config.toml
arch = "gmlp"
dataset = "phrases spoken by 400 fixed synthetic voices"
n_mels = 64
method = "simmim"
norm = "layernorm"
patch_size = [8, 8]
width = 192
residual_init = "none"
lr = 0.002
steps = 7900
warmup_steps = 390
weight_decay = 0.2
Rows from block 3 of a small masked spectrogram model, named by matrix and row number. Rows with one number belong to one neuron. Each number is 128 + 24 x the weight over its row's rms, rounded and kept within 0 to 255. All counts start at 0.
After each neuron's rows are labels from the 100 clips, of 14976, where the neuron reaches its largest size: "strongest on" is what is common among them. Only what is clearly more common there than usual is listed. The data: phrases spoken by 400 fixed synthetic voices. In brackets: how many of the 100.
# u: gMLP up (value half) (model.blocks.3.mixer.u.weight, 576x192), inputs 0-95
# v: gMLP up (gate half) (model.blocks.3.mixer.v.weight, 576x192), inputs 0-95
# out: gMLP down (model.blocks.3.mixer.out.weight, 192x576, transposed), outputs 0-95

u.215 [108 118 109  94 127 147 146 109 144 105 119  91  96  81 115 130 153 116 111 134 114 159 140 128  79 123 139 120 141 159 115 113 100 102 135 141  81 103 146 114 100 174 128 122 152 137 174 163 146 150 128 123  78  83 152 107 155 158 141 121 144 141 133 109 118 165 148 128 174 122 134 104 132 102 106 140 108 162 146 155 105 125 136 129 115 116 157 174 131 185  83 103 147 117 135 138]
v.215 [151 134 137 105 135 111 137 158 119 172 161 133 156 106 105 122 147 151 100 145 154  63 101 109 116 133  95 126  89  94 140 108 115 136 141 123 182 139 101  94 158 126 136 159 135 119 141 153 163  95 121 111 139 131 109 114 135 125 131 151 134 106 140 127 141 140 127  98 113 113 125 136 148 148 158 120 139  90 120 130  95 104  99  62 137  98  94 151 101  92 143  81 121 147 128 141]
out.215 [ 99 146 170 127 141 100  82 118 134 116 134 124 154 176 137 173 150 158 132 130  92  97 123 161 146 150 170  84 128 103 152 134  96 117 114 130 101 131 166 158 142 176 169 118 129 120 132  97 102 164  99 141 120 141 138 118 124 125 184 121 114 198  92 107 168 139 135 132 112 138 102 141 154 125 176 129  86  95 124 164 123 178 106 157 156 179 137  91 160 123 117 109 118 126 133 136]
strongest on: /eɪ/ (60); low voice (51)

u.362 [166 191 157 110 130 128 139 108  96 138 117 114  99 143 154 137 143 117 151 130 133 109 156  97 141 145 184  97 162  95 131 130 132 110 162 133 139 118 114 107 119 114 149 134 141 139 126 119 101 143 105 132 127 163 100 108 108 128 141 112 123 110 124 100 138 136 136 124 108 141 194 137 151 142 153  89 103 121 124 182 122  74 131 166 127 159 139 126 129  94 146 129 118 166 109 160]
v.362 [144 118  79 133 140 134  89 107 129 175 116 107 146 138 154 146 123 141 151 140 153 123 160 115 138 153 132 108 107 150  98 107  92 134 110 120  87 123 136 138 122 148 177 160 117 135 122  91 122 121  88 114 114  87 106 146 104 118 130 137 131 156 122 188 142 193 150 139 102 100 149 163 151 124 121 137 135 181 162 167 103 124 101 144 152 165 109 134 147 112 115 155 118 149  89 166]
out.362 [112 108  97 133 141 122 110 156 109 104 131 130 138 164 122 134 144 134 113 140 124  84  87 112 145 133 111  85 101 120 219 147 107 184 121 119 150 139  96  88 166 163 144 149 146 150 185 159 110 137 161 107 167 138 112 105 134  99 117 109 124 148 163  94 147 112 119 111 158 133 114 117  93 125 106 106 107 126 133 112 128 132 127  98 123  74 134 143 116 130 127 170 104 146 133 143]
strongest on: child-like voice (46)

u.412 [119 144  78 115 113 132 112  93 163 136 123 131 124 131 139 151 175 124 104 129 124 117 168 136 117 189 133 149 115 136 118 128 154 128 145 148 102 115 192 127 102 143 104 139 126 112 149 119 131 147 100 124  96 128 152 124 126 119 140 114 140 200 132 140 154 141 128 166 156 115 108 108 132  48 161 125 122 141 161 114 162 103 108 198 117 148 123 112 128  86 127 175 147 127  93 142]
v.412 [135 140 185 101 111 125  95 115 175  97 118 147  92 129 172 148 134 158 120 150  80 104 137 121 145 139 165 138 124 115 179 145 148 105 170 121 114 139 153 139 113  89 135  69 122 122 111 148 111 122 138 139  84 117 123 122 117 160  86 143  97 102 131  99 157  87 130 135 133 115 149 133 133 115  91 101 151 114 127 115 103 146 115 163 140 117 108 125 143 109 120 155 175 122 123 164]
out.412 [115 122 140 171 117 116 102 124 123  93 101  89 120 145 147 163 162 122 122 107 109 107 111 108 123 144 108 122 104 127 118 141 137 101 144  90 125 154 120 157 121 139 150 161 159 118 151 117 124 123 126 121 110 115 158 122  58 131 110 137 132 204 102 165  97 158 188 135 170 110  99 141  98 121 166 133  91 172 130 120 137 110 130  97 118 131 147 116 151 105 143 136 131 113 133 132]
strongest on: thin (high-pass) (100); quiet level (77); high voice (69)

u.470 [130 110 152 109 136 139 171 132 131 124 118 119 111 131 111 130 146 151 115 126 121 128 161 108 121 149 125 125 126 115 132 130 160 124 153 127 121 139 136 171 150 125  90 143  98 151  90 117 126 127 131 142 149 149 119 155 118 109 175 148 119 101 105 142 150 144 137  97 112 122 144 111 183 134 148 118  76 125 113  73 141 112 122 162 134 118 167  90 134 124 118 131  97 140 103 152]
v.470 [138 132 156 122 166 132 169 123 119 177 110 126 119 130 119  86 143 147 110 122 117 117 155 138 121 146 130 123 148 102 142 137 132  98 140 136 124 120  96 120 131 155 113 128 113  83 150 115  92 138 114 150 168 154 107  97 151 142 133 130 151  94 141 131 128 151 107 115 152 148  93  98 145 190  97 141 160 146 125 164  85 137  64 164 129 166  77 124  80 109 100 107 156 121 146 173]
out.470 [200 111 134  94 169 132 188 175 119 154 135 126 147 166  97 150 118 157 109 116 144  54 111 138 129 127 147 147 111 156 153 140 146 149 119 143 154 137 105 109 186 160  99 132 152  73 116 122  93 142 151 124 150 140 117  84 116 148 160 131 139 132 183  77 126 123 115 142 112 108 121 121 141 113 143 100 102 116 129 127 111 154  82 135 137 119 128 197 127 131 135 146 131 146 118 167]
strongest on: high voice (89)

u.58 [131 122  66 164 149 144 159  86 105 122 104 127 114 149 157 122 147 105 131 108 128 143 113 109 115 115 150  98 144 173 122 126 129 158 111 129 117 154 116  90 117 130  86 147  76 107 162 112 145 111  92 132  86 136 140 140 174 110 146 107 124 172 115 141 150  67 145 124 147  91 144 137 126 169 147 147 124 134 146 158 130 108  98 151 128 152  17  99 156 129 107 140 173 132 102 130]
v.58 [125 129 111 161 147 112 122 108 143 109 102 143 135 118 123 153 117 151 163 150  77 153  82  81 149  71 159 138 120 156 116 110 110  91 130 106 129 159 138 110 136 110  83 132 142 150 125 138 139 129 114 147 135 113 150 128 109 122  93  90 114 129  77 137 109 133 142 138 148 112 160 158 132 113 146 122 137 147 142 156 174 116 117 139 108 102 155 141 141 122 120 127 189  79 109 125]
out.58 [ 73 139 136 158 181 132 143 112 134  79 108 112 148  95 142 155 142 124 107 119 120 121 137 123 129 138 156  88 138 116 103 100 110 140 112 118 128 138 161 185 104 144 135 145 126 130 157 106 153  74  92 120 132 102 127 132 132 107 129 135 131 231  97 144 135 155 152 117 131  23 107 158  92  88 139 143 103 173 162 147 131 108 148 121 116 118 166 129 127  98 128 139 153 123 111  92]
strongest on: mains hum (95); child-like voice (53)

u.547 [ 83 101  91  98 134 137 107 122 125 135 152 140 161 140 157 124 139 127 171 125 121  99  79 176 132 111 154 107 118 137 134 141 135 107 156 115 144  97 122 112 117 162 117 120 123 114 105 128 178 133 145 159  73 149 147 136 144 101 138 170  84 142 109 127 146 141 101 144 143 146 125 107 142  95 114 124 100 124 147 141 128 128 134 184 165 162 132 136 157 177  89 138 138 109 155 135]
v.547 [119 109  66 128 134 174 117 179 103 145 113 112 170 154 109 133 137 125 117 139  96 159 102 128 157 139 151 113 146 130 109 147 103 219 128 112 123 171 114 118  91 112 132  99 119 139 104 119 160 131 164  93 174 164 153 119 173 124 136 124 164 134 145 131 165 136 101 131 108 125 132 142 135 133 121 132 146 148 144 137  73 146 127 167 155 179 113 151 134 124 123 129 124 144 146 141]
out.547 [200 160 118 134 114 155 141 130 108 140 132 114 117 107  94 117  58  99 117 124 128  75 136  91 126 120 111 136 117 155 116 119 134 185 108 129 107 134 116 134 166  93 147 135 113 164 137 121 161 128 138  96 179 131 110 134 130 131 102 130 148  92 117 132 107 118 144 121 138 107 142 161 112 125 127 160 145 119 126  70 129 156 145 107  98 131 104 126 130 135 169 143 153 123 103 129]
strongest on: reverberation (79); high voice (74)

u.103 [ 73 117 159 160 137 172 125 128 148 146  96 128 132 154  93 151 106 151 142 144 140 146 160 150 136 114 155 109 166 206 133 162 149 116 125 131 143 146 137 155 119 120 111 110  71 136 124 138 143 130 112 111 169 120 104 111 115 113 131 100 110 138 107 125 143 129 160 114 124 121 170 136 151 131 125 111  89 108 172 131 133 137 100 128 124 139 141 142 144 147 109 145 132 110 106 125]
v.103 [153 133  97 127 135 117  97 103 127  79 100 170 150 141 155  80 150 126 131 147  46 118 115 148 127 121 113 136 120 107 123 121  86 177 114 155 135 105 114 130 138 117 123 124 155 128 139 143  74 164 109 134  95 100 157 124 144 114 144 137 137 150 153 142  98  94 107 138 111 125 111 102 142 170 138 178  91 111  87 129 134  73  92  86 139 137 143 165 133 119 125 132 131 174 119 139]
out.103 [136 114  89 150 112 175 142 137 109 117 116 128 118 183  68 143 153 115 105 132 159 113 164 209 121 116 176 118 140 154 146 128 152 127 124 125 111 131 142 137 136  99 133 114 140 139 116  91 133 135 132 142 128 181 122  93 205 128 134 123 155 153 103 114 188  62 151 123  81 125 144 115 160 141 114 127 151  89 138 140 118 162  95 151 118 182 133 168 117 111 130 129 132 136 101 147]
strongest on: thin (high-pass) (49); clipping (47)

u.72 [130 111  88 155 128 131 119  97 119 129 129 112 113 111 129 153 124  68 129 106 147 133 145 160 127  94 156  99 118 128 108 142 148 136 113 139 150 133  97 120 114 144 160 115  97 113 116 101 146  91 152 104 124 115 169 152 118 144 129 151 121 151 155 104 152 100 129  95 146 122 108 150  89 128  82  98 144  86 133 153 140 128 125 126 142 118 100 123 113 148 110 141 138 123 122 158]
v.72 [137 130 177 111 121 143 134 178 141 138 103 146 122 160 105  89 137 119 108 140 110  65 109 105 111  90 103 159 164 180 134 176 156 122 133 151 127  90 137 112 156 124 131 133 142  90  93 181 132 154 120  94 150 131 146 122  74 120 149 126 111 133 108 137 110 120 114 123 121 128 126 133 133 157 121 136  89 132 116 117 124 119 146 122 120 127 112 138 101 130 150 135 139 115  65  86]
out.72 [125 138 147 131 127  83 108 135 145 132 143 149 149 152 111 122 195 168 118 134 139 118  95 151 135 147 103 107 109 127 193 144  84 117 117 137 167  87 144 128  97 149 106 114 151 114 141 154  76 146 127 150 130 114 138 139 123 140 132 133 144 162 144 131  93 154 103 134 187 143 111 102  69 112 148 140 136 103 102 132 115 169 117 117 137 125 137 129 135 139 103 124  85 149 119 133]
strongest on: /s/ (92)

u.295 [126 102  73 140 152 132 125 108  92 182 107 121 108 135 147 143 180  90 128 118 129 148 148 119  89 138 126 137 122 124 130 106 208 154 143 111 128 127 159 101 108 145 113 178 113 131 128 115 140 140 117 111 105 109 148 180 145 147 138 116 128 175 144 130 104 148 155 167 146 105  89 116  98  88 139 110 111 147 134 140 166 125  79 124 133 138  88 110 149 108 124 173 173 150 116 113]
v.295 [134 152 117  91 139 109 115 108 141 100 169 123 136 122 119 179 122 140 121 141  83 123 129 129 115 119 141 150 106 128 125  84 125  94 139 149 140 183 151 120 122 128 130 126 108 124 125 162 147 160 108 119 135  97 144  99 157 138 126 133  87 125 100 138 149 104 163 104 119  97 139 125 158 127 137 135 102 145 166 140 113 132 149 117 135 122 141 130 118 129 122 143 139  62 116 128]
out.295 [130 133 131 174 173 122  98 127 125 110 122 104 123 126 116 175 170 129 125  87 125 113 174 134 106 150 136 112 125 135 113 109 115  68 115 116 125 125 158 159 102 129 168 168 133 117 108 101 145  95 110 114 129 162 150 127 118 143 135 113 156 153  73 178 124 146 164 203 174  73  95 151 157 116 134 124 106 161 179 118 127 150 130 126 123 129 164 114 124 104 143 160 128 111 126 118]
strongest on: high voice (93); white noise (33)

u.554 [ 97 151  88 159 140 130 125 135  94 111 144 143 136 130 123  94  89 127 135 115 115 137  82  86 114 111 200  64 144 155 116 143 154 154 114 159 175 110 135  88 118 167 102 122 121  70 152 114 163 156 112 156 129 130 120 146 142 160 134 142 155 152 106 146 134 120 123 132 112 124 154 114 124 187  96 127 156 122 146  99 129 140  91 131 142 160  94 135 145 129 103 149 168 142 155 120]
v.554 [156 138 132 146 162 128 159 173 153 114 109 133 162 101 105 125 134 149 175 157 122 128 127 132 176  94 111 140 120 114 142 142 125 109 140  83 113 161 153  94 161 110 135 143  96 105 113 126 118 116 122 138 113 124 131 149  64 114  90 106 135 120 115 117 111 127 120 126 177 123 131 129  93 144 131 127 120 169 115 135 111 131 101 162 149 144 150 136 122 121 130 147  95 104 137 111]
out.554 [149 144 147 146 207 169 134 187 125  75 137 131 126 174 156  96 158 114 100 143 125 156 156 196 119 142 118 119 108 137 182 151 149 149 101 120  89 126 127 156 161 103 133 132 134 133 145 173 152 121 140 142 115 138 109 130 112 143 116 131 118 139 102 136 169  88 129 117 112 100  94  99 116 133 112 134 127 160 152 114 155 128 111 125 108 148 134 164 121 104 107 128 121 120 111  91]
strongest on: mains hum (95); high voice (58)

u.535 [106 122 146 138 140 123 113 157 140 104 150 145 158 129 128  84 117  95 140 120 113 113 134 130 110 126 163 123 139 149 131 177 168 107 153 125 137 117 127 163 124 143  81 108 125 139 177 111 172 117 129 124 169 128 100 144 144 110 132 112 121 112 132 151 145 152 118 108 135 122 164 109 172 152 109 180  87  88 139  89 157  98 104 133 141 178 137 110 108 120  86 176 126 146 132 141]
v.535 [132 142 158 109 142 136 140 158 138 159 148 144 155 169 120 111 117 131 141 132 195 146 126 135 149 131 117 144 146  94 138 127 135 144 136 150 100 131 136 164 146 136 125 131 124 101 150 186 153 106 123 108 141 143 128 138 100 126 160 125 115 154 150  97 132 160 117 119 123 135 129 112 109 145 105 130  98 126  49 142 157 152 108 130 132 130 126 107 135 150 124 155  91  90 156 148]
out.535 [109  88 133 155 150 112 100 138 142 117 137 141 126 188 155  68  95 158 134 142 107 105 144 146 118 158 116 124 100  94 137 162 156  88 151 135 110 121 113 118 181 107 135 125  91 119  85 114 132 125 130 116 145 135 146 155  92 113 124 133 135 116 100 151 163 191 118 100 199 132 151 110  90 117 138 149 109  81  82  71 126 136 143  86 108 134 171 127 114 135 147 167  87 133 149  97]
strongest on: mains hum (99)

u.499 [114 115  86  89 128 124 137 129 145 174 154 117 122 102 187 101  93 129 158 113  95  85  98  92 137 110 127 133  81  88 117 104 132 111 125 119 102 108  94 165 121 145 111 164 133  95 141 120 127 143 143 112 100 101 138 169  98 151 146 107 109 117 129 149 130  84 108 145 138 124 120 148  92  75 143 126 121 111  93 120 124 153 146 118 150 131  89 108 143 109 141 132 132 153 150 159]
v.499 [113 142 147 126 101 122 108 110 135 143  83 113  82 143 141 157  96 164 157 131 132  63 143 136  78 131 134  94 130 142 149 139 111  93 115 133  91 148 135 141 138 166 170 142 118 131 115 129 139 102 139 144 129 136 145 139 132 141  91 123 100 128 142 114 179 176 158 167 141 110 180 132 144 101 151 137 133 128 172 170 137 126 139 184 127 118 143 114 147 135 115 134 157 115 122 107]
out.499 [120 128 155  98 134  63 118  95 141 164 146 133 121 100 163 129 100 139 136  99  65  94 146  69 120 130 128 114 106  84 153 111 147  84 115 117 134 128 107 165 120 147 125 143 115 139 132 151 118 131 113 144  78  66 114 142  66  92 128 139 132 126 149 127  77 143 103 132 151 137 120 117 103 122 179 167  59 109 112 118 131 116 170 117 189 129 129  99 138 117 161 166 125 153 125 174]
strongest on: thin (high-pass) (81); high voice (61)

u.201 [112 148 126 165 134 103 134 106  99 127 132 146 189 107 112 134 144  97 164 113 154 102 125 141 117 109 110 120 134 125 118 171 178 150 114  90 140 153 125 100 133 162 159 152 120 118 150 119 153 119 139 173 149 156 119 153 138 117 125 139 128 113 156 135 151  91 121 112 128 114  91 113 175 123 134 102 156 107 102  87 129  71  94 154 125 128 103  96 145 152  69 128 129  88 131 144]
v.201 [128 154 139 154  83 164 113 170 114 124 138 110 105 101 171 122 124 152 156 125 110 123 138  98 120 127 132 147 110 159 144  91 158 119 153 119 147  90 136  91 163 159 173 154 112 143 101 172 168 113 118 132  70 121 113 137 134  92 127 128 140  94 150 110 152 136 125 101 116 129 118 125 160 112 159 154 125 124 149 120 129 131 115  97  92  81 124 111 107 125  57 154 104 105 109 143]
out.201 [155 136  97 116  95 121 166 128 129 120 105 135 104 120  63 142 176 102 102 166 162  81 162 148 126 105 102 122 123 128 123 144 102 165 121 137 110 141 157 184  79 138 124 129 131 140 143 140 109 169 132 143 123 132 112  90 162 137 114 109 118  95 146 102 164 104 114  93 121 174 127  98 144 157 139 137 122  90 133 181 143 114 130 149 143 134 144 118 130 119 103 112 148  96 139 136]
strongest on: mains hum (30)

u.11 [ 95 106 181 120 162 161 126 129 128 132 150 125 130  87 126 118 141 100 113 125 109 108  99 115 107 138  86 122  93 130 110 118 153 127 123 147 145 146 140 120 143 172  97 143 106 118  75 108 147 110 119 127 105 165 125 106 127 104 140 110 113 119 180 116 105 136 127 121 101  98  75 108 125  98 139 136 180 106 129 105 153 153  95 121 137 171 109 100 181  92 140 143 144 132 125 116]
v.11 [147  94  98 122 144 120 169 144 154 154 157 133 108 160 130 162 140 123 131 153  80 178 183 118  63 105 115 110 119 156 106 109 101 128 126 140 153 117 131 154 128 118 165 148 121 105 144 121  88 102 115  85 132 109 103 141 113 136 120 119  68 166  78 153 129 145 132 119 134 148  79 130 135 125 175  78 161 104 149 174 112  98 160 107 127 138  92 165  81 134 126 108 156 114  62  90]
out.11 [125 136 150 144 124 145 123 100 154 134 150 129 125 105 115 168  98 121 141 145 119 113  72 127 133 117 131 139 125 147 149  90 114 126 166 140 129 129 143 121 144  78 153 135 126 141 101 104 137 140 135 120 140 102 128 128 166 142 165 147 104 152 124  83  96  91 131 163 161 123  98 132  95 126 117 133 162 101 136 161 152  98 117 108 123 146 159 105 126 110 132 125 138 142 139  93]
strongest on: child-like voice (79)

u.437 [165 145 153 149 112 121 125 161 143 114 114 137 123 112 132  97 123 128 160 147 132 142 103 113 114  93 150 144 110 117 107 118 118 156 137 139 156 122 120 180 150 166 105 112 126 123 103 152 113 111 151 107 140 158 141 128 135 140 141 168 117 103  91  67 132 119 122 100 101 139 135 129 172 121 125 106 134 115 118 185 129 114 132 151  90 100 143 159  83 153 105 144  98 139 145 158]
v.437 [135 142 109 125 126 152 103  94 143 125 137 127 141 176 204 145 144 101 145 151 108 112 106 114  90 169 136  95 131 123 146 151  69 110 151 135 142 145 131 147 123 154 191 163 119 121 126 122 119 131 135 127 134  66 140 151 114 111 136 150 118 140 140 154 144 129 163 156 108 121 146 148 130 121  91 107 137 142 118 140 155 111 101 118 146 138 110 175  91  89  87 109 109 153 124 114]
out.437 [115 149 136 104 132 130 146 142 126 144 124 148 148 101 197 114 139 175 140 107 140 161  96 126 109 149 204 111 107 120 102 120 132 119 149 132 118 128 135 126 161 130 129 149 133  78 115  74 150 133  92  79  97 162 131 120 168 122 124 129 118 158 123 111 104  95 128 133 134 121 125 141 117 103 123 115  88  75 139 177 122 144 127 156  93  93 166 109 135 116 190 159 121 152 130 113]
strongest on: high voice (52)

u.400 [138 124 121  96 130  80  97 105 137 147 166 110 136 115 171 130 123 108 138 118 117 139 109  83 134  98 114 131 127  83 133 108 121 137 118 133 102 109 116 153 121 134 137 159 108 130 104 112 119 128 122 105 108  84 136 168 126 168 128  91 133 116 160 155 109  96 103 144 153 119 130 130 137 114 123 142 105 130 107 143 127 145 137 107 132 127  97 102 156 145 115 147 143 143 127 130]
v.400 [ 97  99 107 138  99 149 106 111  93 140 130 154  92 115 123 132 161 111  97 113 118  85 165 155 108 162 108 144 176  97 136 142  89  80 156 152 160 125 132 134  98 144 143 137 167 148 150 143 140 139 136 130 143 134 154 123 139 123 138 136 158 140 116 134 161 120 126 114 126 138 131 112 124 104  84 133 137  98 155 107 157 108 153 121 145 164 136 130 109 114  74 147 103 151 137 147]
out.400 [130 129 125  94 141 105  79 108 157 174 150 115 130 151 211 126 109 148 163 125  67 141 113  88 137 113 114 114 116 125  95 105 133 138 100 123 108 103 100 123 100 113 142 136 106 111 115 127 122 110 135 131 102  91  97 157 105 138 137 118 154 117 144 156  72 126  98 118 157  82 101 138  89 116 128 145 101 122 141 103 122 125 154 118 160 113  81 133 149 129 130 164 142 162 136 170]
strongest on: thin (high-pass) (64)

u.17 [107 119 124 151 119 148 130 154 114 115 144  98 101 131 141 151  75 100  58 113  95 124 116 138 132 105 203 150 122 137 134 115 118 146 127 118 107 173 107 167 142 141 122 101 164 172 101 101 148 112 141  89 169 118 119 113 118 133 110 115 106  87 122  98 199 122 153  95 141 137 128 142 121 123 102 147 123  94 123 122 130 145 149 140 138 129 136 145 121 101 115 150 108  97 104 150]
v.17 [140 122  88 118 160 123  83 157 126 133 109 128 177  97 139  70 133 138 165 123  70 159 109  94 116 122 139 170 118 107 141 139 118 168 114 120  98 108 144 124 188  58 108 128  95 173 130 118 116 131  82 125  87 134 150 144 129 133 122 145 116 137 128 142 171 130 104 127 122 108 135 146 116 172 166 164 108 118 111 128  83 121 101 122 141 163 119 169  99 157 130 152 132 127 117 105]
out.17 [183 134 118  74 127  96 144  91 118 131 159 117 121 147 127 122 185 139 131 134 150 140 143  76 124 106 112 132 119  82 127 115 135 120 149 119 105 117 131  99 133 132 107 127 145 131 115 132 105 102 127 149 105 122 170 160 115 134 124 119 142  92 158 149  93 111 121 129 130 139 147 128 148 106 122 152 130  79 128 123 118 122 122 152 156  97 123  96 108 134 137 137 137 142 168 148]
strongest on: reverberation (65)

u.85 [126 156 147 165 143 127 101 122 141 138 134 113 126 139  94 117 116 131 149 123 165 168 119 139 112 104 105 134 160 157 125 132  44 119  98 126 160 138 111 119  71 143 110 146 143 119 124 122 139 124  87 142 130 148 117 127 154 163 148 110 139 143 119 162 128 127 135 141 111 120 123  92  79 147 145 143 127 152 120 161 128 202 133 105 149 109  66  81 162 166 128 151 183 103  98 136]
v.85 [124 106 101 151 114 111 152 148 157 126 130 175 123 135 133 135 119  99 132 125 105 151 111 104 147 128 136 117 131 139 141 107 113 124 126 101 102 155 147 127 155 103  96 121  92 141 115 126 130 126 198 122 110 142 147 161  93  67 136 119 108 128 142  56 142 149 107 149 161 161 152 157 116 117 126 142  87 151  98 104 157  83 118  89  95 157 158 150 142 166  87 127 110 143 103 102]
out.85 [ 98 134 111 120 126 142 173 114 137 120 127 112 123  73 134 108 122 125 169 139 144 181 170 128 120 141 140 121  93 159 109 127 149 107 161 117  88 137 137 147 154  81 124 142 132 139 117 147 143 142 143 120  89 127 165 169 142 126 121 113 120 171 145 139  89 152 112 145 111 165  91 101 130 100 131 146 143 124 126 115 116  81 132 134 118 124 188 149 106 163 112 125 132  96  87  85]
strongest on: mains hum (63)

u.433 [135 139  74 144 123 120 177 133  82 165 144 149 107 111 134 118  94 134 137 114 128 141 148 147 140 161 134 128  88  95 118 128 120 127 138 125 110 137 128  92 158 153  96 181 142 103 158 140 165 158 104 121 163 131 163 142 139  77 133 111 124 173 147 124 164 143 137 127 137 122 119 118  85 168 153  93  96 158 125 105 129 123 109 121 124 102  77 109 128  96 124 161 143 156 111 161]
v.433 [133 108 120 154 104 121 156 156 125 110 163 163 124 127 163  82 117 150  95 126 132 137 164 126 142 125 132 146 155 110 128 118 120 131 161 143 102 100 121  97 120 116  88 145 145  51 155 154 152 164 131 146 148 141 163 128 126  98 155 140 118 137 108 112 131 133  98 128 105 141 108 105 127 155 106 132 123 159 124  96 127 151 131 155 138 110 103 124 139  85 131 155 127 145 146 163]
out.433 [ 91 139 158 130 138 134 113 128 141 134 150 144 167 177 164  80 114 132 111 103 121 128 122 112 132 183 108 117 129 160 149 136 154 117 103 160 117 109 145 104 139  86  95 107 133 106 121  97 123 109 134 162 131 145 112 139  54 107 124 113 122 168 135  90  92 153  85 130 134 133 114 101  61  98 141 145  99 102 121 155 121 131 142 126 163 140 141 125 149 124 130 161 118 106 134 154]
strongest on: mains hum (96)

u.282 [ 82 130  96  94 111 114  65 154 172  97 111 139 124 106 152 143 150  98 153 128 109 145  97 138 127  79 169 102 128 157 169 106 139 128 143 130 156 115 137 141 117 123 134 112  81 196 159 141 183 127 133 155 155 143 176 117 140 104 113 136 152 120 152 125  91 140 137 106  85 146 133 159 101 106 185 131 118 100 141 104 170  93 139  83 107 107 110 148 104 128 105 117 178 139 131 140]
v.282 [191 122 123 103 124 130 109  99 142  96 147 137 152 131 127 157  97 111  86 145 123 106 156 137 103 152 153 139  66 130  85 153 119 120 136 136  95 153 183 178 144 108 142 136 101 126 139 123 139 148 102 100 128 113 118 121 129 107 155 135  68 113 109 161 161 104 152 138 161 101 126 150 144 109 113 133 155 158 139 126 110 136 114 158 126 100 158 161 117 144 135 174 107 130  87 143]
out.282 [128 157 118 113 115 131  76  91 149  81 150 118 154 124 116 117 144 117 136 104 131 118 116 133 121 170 119 166 131 171 143 115 123 155 111 136  76 123 138 190  99 111 106  96  75 115 109 151 100 143 127 126  99 133 177 125 168 151 150 124 151 128 130 142  69 159 118 130 109 144 126 140  97 133 137 143 105 117 136  98 155 173  64 118  94 152 151 115 145 126 108 140 142  95 142  95]
strongest on: high voice (74)

u.373 [122 129  58 121 134 111 149 140  81 143 147 149 167 123 111 100  64 131 156 126 151 131 103 118 155 106 128  93 119 118 114 145 159 179 109 125 162 117 105  79 144 130 135 132 111 100 128 144 157 124 140 156 120  94 153 208 130 198 107 133  87  90 192 128 107 115 117 104 149 118 123 123 111 117 110 129 150 114 127  72 137 135 115 122 141 114  83  87 145 168  77 152 142 134 153 147]
v.373 [123 138 140  92  81 194 106 124 151 119 113 116  95 186 132 109 111 130 134 122 166 122 140  98  96 151 129 135 179 178 131 146 139 139 142 151 115 109 153 142 132 162 155  91 113 111  87 113 122 155 112 104  96 124 114 114  93 145 155 120  97 168  75 111 125 109 131 149 124 166 142  82 116 133 134 125 130 118 120 112 125 202 142 138 155 172 102 119 164 140 127 163 134 108 108 119]
out.373 [126 136 125  99  98 120 121 120 127 166 129 132 149 125 102 140 183 165 125 145 126 119 103 117 136  93 111 157 118 131 140 105 121 159 140 141 169 105 143 127 110 167 138 164 120 131 124 102 102 150 124 125 146 104 163 134  57 114 108 106 144 116 167 103 119 112 108 119 153 147 106 156 121 103 116 146 125 100 117  92 140 124 185 124 135 113 103 116 122 114 110 128 125 143 101 181]
strongest on: reverberation (92); child-like voice (56); thin (high-pass) (38)

u.361 [140 128  82 139 158 148 134  54 105 103 123 135 163 202 131 129 118 120 142 109 121 113 129 129 135 148 138  80  81  85 118 121 152 140 104 137 145 123 132 142 131 152 106 131 117 133 160 114 106 114  85 156  98 146 123 122 139 143 152 149  95 145 119 128 199 104 138 136 120 105 171 125 132  88 114 135 130 158 116 149 133 179 122 133 127 114 116 109 136  93 130 147 130 128 129 112]
v.361 [169 135 137 127 143  95 151 101 122 103 103 108 137 126 107 131 107 125 178 128  85 142  81 114 132  96 127  77 134 137 100 131 163 146 110 133 142 123 136 120 109  90 123 124 113 143  99 125 155 107 108 130 104  83  98 122 126 114 123 145 108 128 128 152 122 110 123 151 122 111 150 146 168 175  82 147 116 122 110 155 144 146 177 140 117  92 129 140  88 122 107  97 140 105 114  86]
out.361 [152 109 136 102 197 137 119  73 126  78 133 116 140 173 144 145 123 129 111 112 127 123 137 103 138 158 161 139 120 127 165 102 137 157  66 122 111 112 144  85  67 125 135 146 146 157 135 143 117  96 128 129  99 161 122 138 128 130 128 132 151 152 154 106  86 144 147 128 144  97 122 135 122 130 139 157 127 184 124 142 128  93 157 139 117 104 110 171 116 106 140 139 146 118 130 120]
strongest on: reverberation (96); child-like voice (85)